Rows from block 4 of a small self-supervised image encoder, named by matrix and row number. Rows with one number belong to one channel. Each number is 128 + 24 x the weight over its row's rms, rounded and kept within 0 to 255. All counts start at 0. Numbers have three digits each.
After each channel's rows are labels from the 100 images, of 14848, where the channel reaches its highest value: "peak at" is the part of the image that holds the peak. Only what is clearly more common there than usual is listed. The data: analogue clock faces.
# sq0: squeeze pointwise conv (model.blocks.4.sq.0.weight, 24x96x1x1), inputs 0-95
# e10: expand pointwise conv (model.blocks.4.e1.0.weight, 48x24x1x1, transposed), outputs 0-47
# e30: expand 3x3 conv (model.blocks.4.e3.0.weight, 48x24x3x3, transposed, each kernel summed), outputs 0-47

sq0.16:100134150124131136095154094127139158129133145148131100145072124122093135159098122164127126149112133160069146114104157142095153113112084134146140110142129126190123172098148131122136100128109148113055071137143114138143128152148116143091141108107105098111129127134112155137126114114078115118
e10.16:130191130121134134120140136129109113150174134109153118102126151102112163175120102135165128181089144160113129139119152114167118118100131170133139
e30.16:099138176139118126085134109141115126147113117114154115123110116129083141129158099127124102127110116137145163067131135121122117122084111067088160
peak at: centre

sq0.6:104150141171112145142143176100130151141129109146097120174119125109108096139146109120096100122130126117111160162121116096085144130123130160115121110175121149116130140101082102151126089142123143144145091146104054148172135113136096128097120094111121158124143155132131126135132082153145118072
e10.6:127113118121137116094167144178085104128141130115127123145134151112123094121159166119086132063125146116135164108150146126104135122190125119148122
e30.6:119215110104130148153121134138128164152122102161125100123138124135121137158130153104141127183113140123154105147167129143116121122157143139174107
peak at: centre

sq0.7:109118139148105137140148136106145145108105110153125140101166136091101135112138133128106126112144132100105131127129128120077148125168132148116097102090121120141151127118102085150128113098156157112107123087142083090155133166094131095108165108123200120095089122149158105091127172155106101137
e10.7:103091159164139121105100092135104130097122068123133117140156144152140103119125134078102111139127105117099167161121145135079133098123146146148117
e30.7:144135110120142126149133160138083162130131122122151122128141141125193122121101161132144125133166125105079050148142127130107160131133149167126129
peak at: centre

sq0.3:154087149118154102101156090144139109133120141133117181093136112100149127113135138120126149152105118154122088091147158147115130123128080135155143138101118162161110137165126145135092127144081112178140147104118119142127150118108145089166113147108143099184097171118113130165128134136101167153
e10.3:135182107104099112114109182109150125145153109135120111127159140113132173180116114167159123163093122116135137136141154134177126119101124117102124
e30.3:109091159125127130073142096130126114120111121132145111114120118121092146138117103109135113115129119151103136058118116117130110139067118074084144
peak at: centre

sq0.2:132116146057090097140139135101138123121080112133129120145109090106133146162161108147121195098155103106163120126126135126099171133107156104131108134120135114116139152136093117112124138111119143152074126145149131143134117120148101147161136157145090114119189125164114149129146088095106103104
e10.2:124120133144144163111156094116120115118128161128138163086113134143113071141099083078139146119094162153108112101132110121092160130164115150127127
e30.2:092142120137085095129117158148126169119131168123125127118110139134100130134154118159104082145077139114166104158106144152133160150154155090146142
peak at: centre

sq0.15:134147077113141141112129159163132105156157152111156102156144158179130131076112136094143109156138135150134134093108145158158098116129119136145150152152081143123101096144142191141155098103105082141098132117134153134076129129116149101121104148118123103115138118091128181135106128114135149134
e10.15:127184129098102117119090146084150159136098123167134115147133126075144173134126118153137131164129113128116100130128135152179143107099140126096142
e30.15:129084153117124143087127105109138110118108123127098128116131125134083116136120107107128127127117120142115141053114139109135110149060117090075118
peak at: bottom left

sq0.8:141138109143107162135150106121117167097156116097109121132159128165106089114102145157115104115161185112105117127103127109141112125166094150158127147153138150163101098129137101136146125129073099103114120116120151129093098108165177148099105086105122127180107099136145130109109120105118143089
e10.8:076113137138114104132126159121166131107126089146126183118147101117121122108157116109133129197141146106113111093138096125106117100098093106117129
e30.8:148080130125120103097120124107104079146099126120090163133129091112153149115126099158114103115145109081101173153098116146107132143113129165113144
peak at: centre

sq0.5:114119113138078171170107115136110128101145070127077132140129158119102100112130152151062098067147137079133156163150078067123109123141147152128085151116117137114128114116136149124143112122147110129104101144108117123099122135154157135134117100140125119149116139132158141142121117132120091127
e10.5:095096124098159100142123112132140172134113118094111163158101107154132085101120112101098142101174153130140143142099123109081139119151114107140160
e30.5:149146086111147127140125118124101096132093104118137117144134100115165128102113167114109096129135120094116135157145132133092114126182117194176123
peak at: centre

sq0.19:140143135104128091074152093120152125120088124109110116124114108110119112152099126133126147129121102132108096112132126137106140152130101144136126146135110123086107176145141113094130155088180119126149095155149125112100170135166134135053105141174171102134177118159104160156134127112107111130
e10.19:162182105111126118138106132099101143157117161095113159156094111105143165146122122171141120152098137125120133156131127133194157142103127147136112
e30.19:110104170157083142088122080085137134106114136122103157086158135137104148139141108148125119153112123135154131123106139117171106129085132114082137
peak at: centre

sq0.23:094152150143100123103093114100136154147113135138110121152095134100098112122150119129137126121149131122119119138124103108111157118181129116118112138153175143118142110165105103136184144186155112135136098105072108111100188133119132143155094100166119116096170111130118132134121117148159123071
e10.23:125117112128120087116129138109146133174133102146102117146082142142114080133095153134136119112118157159161140141067131131142170158113115076120123
e30.23:098185106129106121113121119146129128137164097136151096090156133115113119140113134155160165162145128118142151143139078138163139070105137136135099
peak at: centre